A small audio embedding model, trained from scratch: 11500 steps.
Rows from block 2 of a small audio embedding model, named by matrix and row number. Rows with one number belong to one neuron. Each number is 500 + 25 x the weight over its row's rms, rounded and kept within 0 to 999. All counts start at 0. Numbers have three digits each. After the name is the row's rms in percent of the matrix's.
After each neuron's rows are labels from the 100 clips, of 14976, where the neuron reaches its highest value: "lies over" is the class under the peak; "strongest on" is what is common among them. Only what is clearly more common there than usual is listed. The data: two synthetic voices taking turns or overlapping, over music, noise or silence.
# fc1: second MLP up (model.blocks.2.mlp.fc1.weight, 2304x384), inputs 256-383
# fc2: second MLP down (model.blocks.2.mlp.fc2.weight, 384x2304, transposed), outputs 256-383

fc1.94 364:502500500495504497531490497477503500507500514499500501493507501568487506500508497529501504508497487506502480484500528499498497452483504501478509489500478500519514614523507498597500498499500499499498542462500493513499499505480487500504461518500500496510492500489394499494501503502498512503500507521493484492560536441477454500500500486493498500450500514501503528509503483497498497515500
fc2.94 512:500500500500500500502500500500500500500500500500500509500532500496500501500500500493496500500500501500500500500500500500500510500500498500489500509500734500500500500500495500498500500500500500502500498502500500495500500500408496500498500500500453446500500504500500500504506500500500500499500500500500500788500500500501500500500500500500498485599500500500500501492497483500500500500500
lies over: child-like voice
strongest on: child-like voice; first voice: child-like voice

fc1.539 337:499496489489543492498498496504500499495493507499511557502482502503500501496499502515525495510500502505497503506497503499500566499509424498464495489500503518459492502494501505539447491505499526472499467499486498504494497535495506510526504512489508505462510484500503511526500498489511502526503543510506497499500502495516535498475537479499499427484500500488486470484510500500519494499519
fc2.539 537:500500500500500502500500500500500500500500500500500500500589500500500500500500500502530500500500500500500500500500500500500500500500508500508500500500500500500500500500500500500446500500500500493500325500500499521500500500530500500502500500500500513500500518500500500500500500500500500514500500500500500501500500500500500500500500500500500536490500500500500500500500507500500500500487
lies over: high voice
strongest on: background: none

fc1.373 190:500500493500498615499500428513500505500485510530500500499519499559500500500500500500501506500500500454467488500495500500478500500500500500500500499510545501551472502540500500517500500500500564548514528545500500500500500530513497500501519527500535500500534564506500478500499500500500500500500487506500427500500500500493509501493427500499531504500500507500556512512492498500525500503501
fc2.373 194:500500500500500500500500500500500500416500500500500500500500500500500500500500500500500500500500500500500500500500500500500500500500500500527500500500509500500500500500500500500500500500500500499500500498500500500500500500522500500500500500500019499500500500500500500502500500500500500500500500500500500496500500500500500500500500500500500500500500500500500500500500500500500500500500
lies over: child-like voice
strongest on: music; first voice: child-like voice

fc1.519 307:499542500467495486526500502438516500478505493505499482500599527501498511581500500492498503503501508477517503501503501499498538467478484459483500523502522499488501498502489514532508499493559475499504538481521499506502500495482464494544499505494491488500517500500500497511514453501500500527466491511509494497500526500496503500514469498500550500515500460503500474564557499512508494532470
fc2.519 291:500500500499500500500500500500500500500500531500500296500641500449500500500500500500500500500500500500500500500500500500500499500500480500639500500500506500500500500500502500500485500500499500503501499436500500500500500500501519500500500500500502230500500487500500500497500500500500500502500500499500500526498500500502500500500500500500500494499500500500500500483500499500500500500500
lies over: deep voice
strongest on: deep voice; first voice: deep voice; second voice: deep voice

fc1.504 386:507532500502501503500499496498504500500491525500476497500500498587500488498457486500531500523498491515512500506505476504423500501478506487486500476500504505492499498500500490488523486494519504474509482502530503522454479500537500500575495500500505508514504516496499484499495505499500554540497496480501502508499475507524475499490509502524521430521503525496501502500501490478500476514497
fc2.504 616:500497500450500500500500500500500500496500497500500487500490500502500500500500496500499500500500498498500500500500500500501500500500511500631500507500491500500477500500462500490507500500497500539500500505490494500500500500502501500495500500500498478491500536500500500500500500501500500429501500514503500501500500500500500500500500500493500502864500496500500471508500500500500500500500
lies over: high voice
strongest on: first voice: high voice

fc1.682 296:511506500481503516500501518496507504500478518500505508500499498508498462497484543499500498501498500499500502500508501508508484500534496501428498508475541515500490498507505500502517525497501507520500468502520507500544519498496502499500514502500498506512502520500501495497486497498484669527501472501502531534504515481499513499507498502494501489502499504487477497499492508500500500512508
fc2.682 280:500500500497500500500500500500500500500500468500500457500441500510500500500500502500498500500500499500500500500500500500500472500500440500499501500500500500500500500500522500500499500500499500456540500443500500500446500500581500500502500500500499415500500500500500500500500500500500500477500500496500499287501500500501500500500500500500500490465500500500500499500500500500500500500500
lies over: low voice
strongest on: low voice; first voice: low voice

fc1.686 238:469499505501495462502499500500500500500540487471500500497479500500493457502500508500474500544500566497500486502500496545490500496500464496482500502474480491508475500499496499499501509500478499493558502505500580499500500504501507500490500499500500483502485525561497502499426500502455500500515500498523500515466497505500496500500502500360472443442500502500501500497520525501509452496501
fc2.686 093:500500500504500500500500500500500500487500499500500409500520500500500500500500500517501500500500498499500500499500500500498501500500502500521500500500501500500500500500494500500500500500495500491500510500500445500500500500361507500500500500500475249500500500500500500500500500500500500497500500500500500500500500499500500500500500500500500548508500500500500500502504502500500500500500
lies over: child-like voice; high voice
strongest on: first voice: child-like voice

fc1.64 160:491554500513604470500500500500500500500500500500500500487500500500502500500500500500500500500500500500480500500500500500500500500500500500500610500482500500500500500653500500500500500500500500531500500500500500500500500530500500500500500455500500500500500500521491500500500500500500500500500500500500500532500500500504500500500500500510500500500500500500444500500500500500500500500500
fc2.64 006:500500500500500500500500500500500500500500500500500416500498500500500500500500500500501500500500500500500500500500500500500500500500509500502500500500457500500500500500500500500500500500500500487501505492500500500500500500620500500500500500500498499500500500500500500500500500500500500500500500501500500493500500500504500500500500500500500504501500500500500500499500500500500500500500
lies over: child-like voice
strongest on: child-like voice; first voice: child-like voice

fc1.236 336:466493500506500486462501491503500500500501530508498507500509499498498492499500491499496491469517458500500501518500502501468500510500499500467467504500494496500502496541498500516483501510493505573504478489497460501519501498440580500499501493511499429553500510500507491500498484505507501547427563503502474502499498490512502500503553503528498479502497510490516489500491518516504500466499
fc2.236 284:500500500500500500500500500500500500500500384500500495500840500502500500500500500500497500500500500501500500500500500500500500500500500500500500499500506500500500500500495500501500500500502500498497527547500503500500500500489500500525500500500500511500500503500500500501498502500500500449500500499500500494500497500496499500500500500500499320453500500502500500500500488500500500500500
lies over: high voice
strongest on: high voice; first voice: high voice

fc1.122 181:500500504500500500503489501500500500492500500498496500493500500500520500500301500495458500500500500451500501501503499500476500500500485500500500500485499500500504500500512480581500500500500500500499500500501500409500664500500500476489500562500527500500500482503500500459515497497500500436502485501500462500500519468467500500500457500507500503504500541513500454496500524496482489503500
fc2.122 025:500500500505500500500500500500500500499500500500500535500538500442500498500500500497484500500500500500500500500500500500501500500500474500490500500500498500500500500500500500499500500500499499500497500500500500500500500500412500500500500500500498492500500523500500500500500500500500500497500500500500501501500500500500500500500500500500500500514500500499500499500500499500500500500500
lies over: high voice
strongest on: high voice; first voice: high voice

fc1.456 184:497574547528497546497500500501498501446489496500549477509489502520515485500500488499559498493501493501500500485500504500502522500539481499495496549499497500500500495507538499500501504551485499500498497507390493501502515508503560501519496486511497485516505449449500498500492501514500500500505504499500499500525506496464487496499478503512501510498462503512468572495500487491513500500506
fc2.456 154:500500500500500500500500500500500500499500500500500499500492500500500500500500500500431500500500500500500500500500500500500500500500493500512500500500508500500500500500500500500500500500500500458497497500500499500500500500435500500500500500500500491500500528500500500491500500500500500499500500500500500512500500500499500500500500500500500516495500500500500500487500500500500500500500
lies over: deep voice
strongest on: deep voice; reverberation; first voice: deep voice

fc1.564 402:477501501582500492500496497493508501500491507499490522519502497587497503493499500517477486500501491495519499482498499490495500494499485502500500499500541501500501494498534502481505500518498494437500526488475499492528534492443548478505500490496500502502500505496486502506489497487508503478505502499519499500496500490512536500507509498500497485501503493495500456500505495480503501484508
fc2.564 343:500506500514500500500500500500500500500500527500500496500515500481500500500500500506529500506500500500500500500500500500506500500500437507565500500500500500500500500500500500500500500500498500493502501500500496500500500500508498500500500500500478499500500505503500500493500500499500500521502500502500500503496500500500500500500500500500500500423500500500500500500500500500500500500500
lies over: deep voice
strongest on: deep voice; music; first voice: deep voice; thin (high-pass)

fc1.6 352:498461479544524503492496535479502500503500495501500569495479499502499517512496499447501500499500486507501515500521507621501500495523503493448492467490500498501510479498491506495456506501515502508469497501497422499456500485466555500497511435512513519496504497460500497499500498502487514500516502521502548509406494550479511500499496501503543501478465500501505461492508493469498494498508
fc2.6 371:500500500498500500500500500500500500500500499500500500500576500500500498500500500500586500500500500500500500500500500500500500500500502500493500500500504500500500500500499500500500500500500500503506545500500500500500500500501500500500500499500500500500500500500500500500500500500500500520500500500500500411512500500500500500500500500500500497366500500500500500500500500500500500500492
lies over: high voice
strongest on: high voice; first voice: high voice; thin (high-pass)

fc1.210 191:515500500508521450500508500500555498495507509504502500478502500466489523500500499500505489514500500456500500484500501497480500481492500503516500500500552495500483498482522467506500500500495502557480538498488476500500532499500500500502500500483487527526503557492445513502550485501510500449501503373500509470500547500500500500526509500500495425500505500499491501532497516501541499492500
fc2.210 050:500500500501500500500500500500500500501500501500500501500496500499500500500500500500461500500500500500500500500500500500500500500500078500500500500500503500500500500500500500500500500500500500486501500501500501500500500500506500500500500500500502519500500492500500500523500500500500500495500500500500500500500500500511500500500500500500500500519500500500500500500500532500500500500500
lies over: deep voice; low voice
strongest on: deep voice; first voice: deep voice; second voice: deep voice

fc1.460 294:413499500500521500501500500500500512500476501500500513501471500412500500495489513496512500502500552505500500501500500487468521500500514488491448500492480500500500500575500509500493496495499530500500526518504564500500500499458499500499494551500487500482498542503502500500500500515500500509500500482500499501494500500573519500498501486500503495502501484500500500429468500537500601500540
fc2.460 058:500500500500500500500500500500500500500500501500500505500501500500500500500500500500497500500500500500500500500500500500500500500500459500584500500500505500500500500500500500500500500500500500497500500499500500500500500500498500500500500500500500500500500500500500500501500500500500500476500500500500500499500500500500500500500500500500500453472500500500500500499500500500500500500500
lies over: child-like voice
strongest on: first voice: child-like voice

fc1.721 289:486527500500500500511500464500500498500500501502501483499435500474507500500488500497506501515500510517471500603500500495443501500500500493471500491491498496510479500500500514509499500509505497500501465521525514496523435494537453500516501518500504500499499433500495516523561503500500513500460498507481497493503499507510562500500500500488499496506500500499504500410510531500500500484500
fc2.721 184:500500500500500500500500500501500500500500500500500500500501500500500500500500500500498500500500500500500500500500500500500500500500497499501500500500500500500500500500501500499500500501498500493500501480500503500500500500505500500499500500500500493500500674500500500500501500501500500506500500500500500498501500500503500500500500500500500500501500500500500500499500500500500500500500
lies over: child-like voice
strongest on: child-like voice; first voice: child-like voice

fc1.448 139:501502500501500458500500517501459405497500460500500525502499500476500502549490558480523526455506471552503500500503500500495497500555516501500500500500497499501612465500525497500365461504500500546500500498506518500486502510500499539496500502500501500527493553470514500547501500533500519500509500502500497470500503501499500500500499500507500494502491492499511502548500519500486541506487
fc2.448 046:500500500500500500500500500500500500500500502500500467500500500515500500500500500500509500500500500500500500500500500500500502500500483500500500500500510500500500500500500500500500500500500500500500500500500498500500500500503490500500500500500494518500500488500500500500500500500500500550500500500500500489500500500508500500500500500500500465515500500500500500500501500500500500500500
lies over: low voice
strongest on: low voice; first voice: low voice

fc1.283 040:500500500500500500500500500500500500532500472500500500500500500498500500500500500500500500500500500500500500500500500500500500500500500500500500500500500500500500500500500500500500500500500500500500500500500495521500500500500500500500500500500500500396500500500500500500500500500500455500501500500500500500500500500484500500500500500500500500500500500500500500500500500500500500500500
fc2.283 029:500500500500500500500500500500500500500500500500500499500500500500500500500500500500503500500500500500500500500500500500500500500500500500500500500500501500500500500500500500500500500500500500500500500500500500500500500500500500500500500500500500500500500499500500500500500500500500500500500500500500500500500500500500500500500500500500500500499500500500500500500500500500500500500500
lies over: child-like voice
strongest on: first voice: child-like voice

fc1.202 205:500484500500500499522500500501495500500500501498500502491497500497500500477500465500485500514500510498471590500500500531501497532500500485487501500486545500507499496587500499501487533500490398500500485520413458515500500500463533505459500493500365501508500504505504594500511521500483499499500529500497499471503494507531521500508535501488500499503492500502501500496499519500500503500500
fc2.202 050:500500500497500500500500500500500500500500500500500405500503500500500500500500500500466500500500500500500500500500500500500500500500499500516500500500516500500500500500500500500500500500495500522500502512500523500500500500497503500500500500500499498500500499500500500500500500500500500502500500500500500488500500500501500500500500500500500494501500501500500509499500470500500500500501
lies over: child-like voice
strongest on: child-like voice; first voice: child-like voice

fc1.560 289:499519500499500502500495500500499500499500571500503502486467500502500500521500500500488500639590502495500500500504513500500500500498402499487500535487500500496511500497499499500516528461625500494473503523500497509517540500500498500500500501510500502496490500500363469495523469500500500500500500500500491502500491500500483502463529500498518500500502500494485494498500498500500507498502
fc2.560 106:500500500500500500500500500500500500500500500500500500500500500500500500500500500500459500500500500500500500500500500500500500500500502500506500500500500500500500500500500500500500500500500500499500085500500497500500500500501501500500500500500500497500500500500500500505500500500500500507500500500500500500500500500500500500500500500500500495497500500500500500500500531500500500500500
lies over: deep voice
strongest on: deep voice; first voice: deep voice; second voice: deep voice

fc1.631 354:500500516415524467491499501498495499497498492502507498502522501499509476513500522504524490579501605499499500500498498517479513494477497477498499505501493502508502515551493475488504496502502500535490500502619497529506500391512543511517474507496484563491479463471505556489519500502487496498499505506498529495491492520513502502502423498451479462496497470513494610481506501500508594498537
fc2.631 342:500500500500500500500500500500500500500500505500500511500496500497500500500500499540462500500500505501500500500500500500501497500500453500501500505500491500500499500500343500463500500500500500458488501506500500501513500500503500500498500500500503501500500510500500500500500495500500500531500500498500505518500501500500500500500500500500500509626500500500500494500499498500500500500500
lies over: low voice
strongest on: low voice; first voice: low voice

fc1.140 406:472486500501500510508500445519487497521497492500501431501512463530510515512480498502489501512506426498487500503497487508505504495524489536478500430530515499503494499492456501499500499501510501538489493479500474493516500497454488539500529510500491481498504483511501560527500504501502513500597497547499492505509497499480469499477463500467499485498501514500484479462480505498510533501503
fc2.140 665:500500500502500500500500500500500500477500500500500469500507500500500500500500500496497500500500500500500500500500500500506506500500584500500500502500503500500500500500500499440500500500494500501501521503500510500500500500504494500500500500500500498500500511500500500490497500500500500484497500498500500501500501500500500500500500500500501467499500498500500502500500500500500500500500
lies over: deep voice
strongest on: deep voice; first voice: deep voice; background: none

fc1.667 267:499498526495500545500478500514487478491503480503468500500476545507499548500498492476540500502508475500496500499503521496500500463487466547501500500501499493500512500556480526479501499507500499498491500497532488527514502500501494516442488441465563529504519485466503500467500489500504480507499531516503496496511498500433501505492498455499495501494500534505500511505497516500491501508504
fc2.667 158:500500500498500500500500500500500500500500499500500503500591500502500500500500500500517500500500500500500500500500500500500500500500515500500500500500511500500500500500500500500500500500500500504500500500500500500500500500502502500500500500500498243500500505500500500500500500500500500487528500500500500500500500500500500500500497500500500498500500500500500513500500500500500500500500
lies over: low voice
strongest on: low voice; first voice: low voice; thin (high-pass)

fc1.752 198:500499500497501598521500500501502500513510503501534495499498494514500496488500499655509500499504528518500500503500450498499498501502500500499500500498500564500427500509495501505497501500497500501500493501500486500496501500500501491498500478500362539502503499499500478499516503469500501501492503498330420468501503500496500516502501499497498501500506503499504515481500490500500500500506
fc2.752 078:500500500470500500500500500500500500500500499500500486500502500437500377500500503373488500500500500500500500500500500500500500500500366500503500500500500500500500500500454500485500500500500500453500500499500616500500500500586500500500500495500500348500500502500500500499510500500500500511499500500500500500499500500499500500500500500500500493498499500500500484500500500500500500500500
lies over: low voice
strongest on: low voice; reverberation; first voice: low voice; clipping

fc1.742 318:528517500558500500354500502500500500500500500500500529500500500502500500500500500568475500491485500518500500500500500500500500483501492552489500500521500500500500500500500531500500500495500520513500500500457500500500500500502500525500510522500500500501496513373500453523500503507500500536500468500500494470500501500507588500500417500500501392500499500500500449478499500500500460500508
fc2.742 078:500500500501500500500500500500500500500500500500500406500497500497500500500500500501477500500500500500500500500500500500502499500500539500502500500500433500500500500500500500500500500500500500502500489500500500500500500500502498500500500500500446500500500481500500500503500500500500500490111500500500500520500500500500500500500500500500500513502500500500500500500501500500500500500500
lies over: low voice
strongest on: low voice; first voice: low voice

fc1.569 294:502498496491499395500464501500491462496500503498505481501499499498500498498500426537456499532500480523498500497497497503601489499519429517480511500501499500501506495511496492492512500507505543604534523510555499506503500535515447520500501502483497486500494506500500497491499501514499510502501549514500501511507571547503502500497499500498481477500503507493509499489464491566501479500527
fc2.569 210:500500500505500500500500500500500500500500496500500502500482500499500500500500500476499500500500501500500500500500500500492499500500491500459500500502495500500501500500499500500500500500500491507392420501500517500500500500489471500500500500500550536500500495500500500483500500492500500499500500502500499691449500500495500500500500500501500510502500390500500500500500498500500500500500
lies over: child-like voice
strongest on: second voice: none

fc1.240 139:500485500500500691505458500500500447500500500500500500481500500513497500500500500500500500500500500500500500447500500500500500500500499500501500479500500500500500500496500500432500500500500500541500500500500500500500500500500500500500500500504319500500500500500500500500500499500500500500540500512500500500500500500500500500537500500500500500500500475500493500500502488500500500500500
fc2.240 017:500500500500500497500500500500500500500500501500500177500475500497500500500500500500506500500500500500500500501500500500500500500500499500532500500500506500500500500500492500500500500500500500497500500500500487500500500500572500500500500500500500427500500502496500500500500500500500500497500500500500500356500500502505500500500500500500500500506500500500500500500500500500500500500500
lies over: child-like voice
strongest on: child-like voice; first voice: child-like voice

fc1.626 359:500502514580482501500500483503495500486505485500502518499501506523500531491500497544501500512508504509499520475500500467498500500502542483448509484477493500492501504500497471618531499477522508534521499500528500459474494499488499500500501505482511499499561501503498500500510500501506518472505500481530448502501496571499472492502500499498498458495513495503500447402502511501507497498491
fc2.626 353:500500500500500500500500500500501500500500248500500500500484500500500500500500500500452500500500500500500500500500500500500501500500547500551500500500500500500500500500444500507500500500500500491500499500500500500500500500501485500500500500500500501500500500500500500500500500500500500542500500500500500501500500500501505500500500500500500503500500500500500503500501515500500500500500
lies over: low voice; deep voice
strongest on: low voice

fc1.518 246:495500500500508498501505500502462537467499506511468504500510500494468500500500615500500488500500499503491505509500500481500500500514485541509496524500477500500525500498497459488554500500502500568492498502500576494529492500499503500500500503495477489500500500501522536504499500500500500499500500500508500489500457500490508502500439506503501472534500500500500500504500527500500500500500
fc2.518 049:500500500501500500500500500500500500500500499500500452500500500506500500500500499500493500500500499500500500500500500500500501500500476500097500500500497500500500500500501500497500500500501500484494500500500499500500500500517503500499500500500499501500500571500500500501500500500500500458500500500500500501500500500509500500500500500500500500500500500500500500501500499500500500500500
lies over: child-like voice
strongest on: child-like voice; second voice: child-like voice

fc1.718 281:503520510497501497502516522500490582527495508480508497478487479508498500502493507501464500499500497518500493527500544548523510492512499500518502510498500496505511522499501499493465527491500459500508509468527534500495550500492482470497505490501501489496500500494487500485566500499493469499470500499499395494502474485468517500500506499591513489500502499484513491488423493499496514440496
fc2.718 271:500500500500500500500500500500500500501500500500500499500501500524500500500500500500500500500500500500500500500500500500500500500500516500416500500500513500500500500500501500500500500500500500543500496500500472500500500500500500500500500500500500498500500500500500500497500500500500500504500500500500500508500500500500500500500500500492500490500500500500500500452500500500500500500500
lies over: child-like voice
strongest on: child-like voice; first voice: child-like voice; second voice: child-like voice

fc1.68 205:500500500537500626500500500497500500484500500500500483491500456510500500500500544461500500500500521459500500310500470500500556500500495500463500500484500500500500500529500500500510500500500522501463514500500500504500500500500500460500473500459499425500493500412428500500507500500500500500472500500500500500500500500500500500500515500500500500500500500500500523500497500500496500483481
fc2.68 007:500500500500500500500500500500500500500500500500500500500502500500500500500500500500500500500500500500500500500500500500500500500500501500506500500500455500500500500500501500502500500500500500499500500500500500500500500500522500500500500500500500499500500500500500500500500500500500500500500500500500500497500500500500500500500500500500500403500500500500500500500500501500500500500500
lies over: child-like voice
strongest on: child-like voice; first voice: child-like voice

fc1.734 128:500500500490500516500478500500500500500500500500508514500500500500540501587500500500529500500500500486500500500500500492500500501500379500500500500500500521500500500500500473500422533500500457500499557500500500500500598500500500500500500505512500428500500637500500500500500500500500602536491500500500500501562500526500501500500597498500500500500500500500500500500500431500500537500500
fc2.734 013:500500500500500500500500500500500500500500500500500442500505500500500500500500500501526500500500500500500500500500500500501501500500500500438500501500376500500500500500488500510500500500500500491500500500500500500500500500479500500500500500500500484500500495500500500498500500500500500500509500500500500500500500500499499500500501500500500501500500500500500500500500500500500500500500
lies over: deep voice
strongest on: music; first voice: deep voice

fc1.530 131:448656500500500488500457500500500500500500500500500500500500500407500500500500506500500500500500500500500500500500500500500500500500500500500500500500500500500500500500500488500500500478500500540500500500500500500500500500500500500500500500500500500500500500500500500500500500500500500500470500500500500500500500500500500500500597500500500500500500500500500500280500500500500500500500
fc2.530 011:500500500500500500500500500500500500500500434500500555500495500500500500500500500500505500500500501500500500500500500500500500500500499500483500500500493500500500500500500500500500500500500500498501500501500504500500500500457500500500500500500499500500500510500500500500499500500500500496500500500500500495499500500500500500500500500500500516624500500500500500500500499500500500500500
lies over: no speech
strongest on: background: none

fc1.446 034:505500500500500500476500500500500500500504500500500500500500500089545500500500500500500500500500500500529500560500500639500500500500500500500500500500500500471500500500500500456500500500500500500500500500500448500500500500500500500500500500500500500500500500490500500500500500500500500465500500500500500500500500500500500500500500500500500500500500500500500500500500500500500500500525
fc2.446 010:500500500500500500500500500500500500500500500500500493500500500989500500500500500500500500500500500500500500500500500500500500500500499500500500500500500500500500500500500500500500500500500500500500500500500500500500500500500500500500500500500500500500500500500500500500500500500500500499500500500500500508500500500500500500500500500500500500500500500500500500500500500500500500500500
lies over: high voice
strongest on: thin (high-pass); high voice; first voice: high voice

fc1.521 171:503501500500497495500500500500564500511500495500500511500491500533500500500500499478405500500500502505500500500500499500509500500492520535500482474457498500500500453499313504500444456500486465497545500501571578494500501392464512492493498500485498540485480500506500502500502500500500504500511500499492500498500500500491545500500500500490527500488500501500500555500501551483500501500501
fc2.521 065:500500500501500500500500500500500500500500500500500534500483500239500500500500500500516500500500499500500500500500500500500500500500456500487500500500501500500500500500500500497500500500500500325500503500500500500500500500502501500500500500500505337500500515500500500500500500500500500509499500500500500499500500500486500500500500500500500706489500500500500500500500503500500500500500
lies over: low voice
strongest on: first voice: low voice

fc1.748 039:500500500500500500500500500500500500500500500500500500500500500500500500500500500500500500500500500500500500500500500500500500500500500500500500500500500500500500500500500500500500500500500500500500500500500500500500500500500500500500500500500500500500500500500500500500500500500500500500500500500500500500500500500500500592500500500500500500500500741500500500500500500500500500500500
fc2.748 051:500500500500500500500500500500500500500500500500500500500500500500500500500500500500500500500500500500500500500500500500500500500500500500496500500500500500500500500500500500500500500500500500500500500500500500500500500500500500500500500500500500500500500500500500500500500500500500500500500500500500500500500500500500500500500500500500500501500500500500500500500500500500500500500500
lies over: deep voice
strongest on: background: none; first voice: deep voice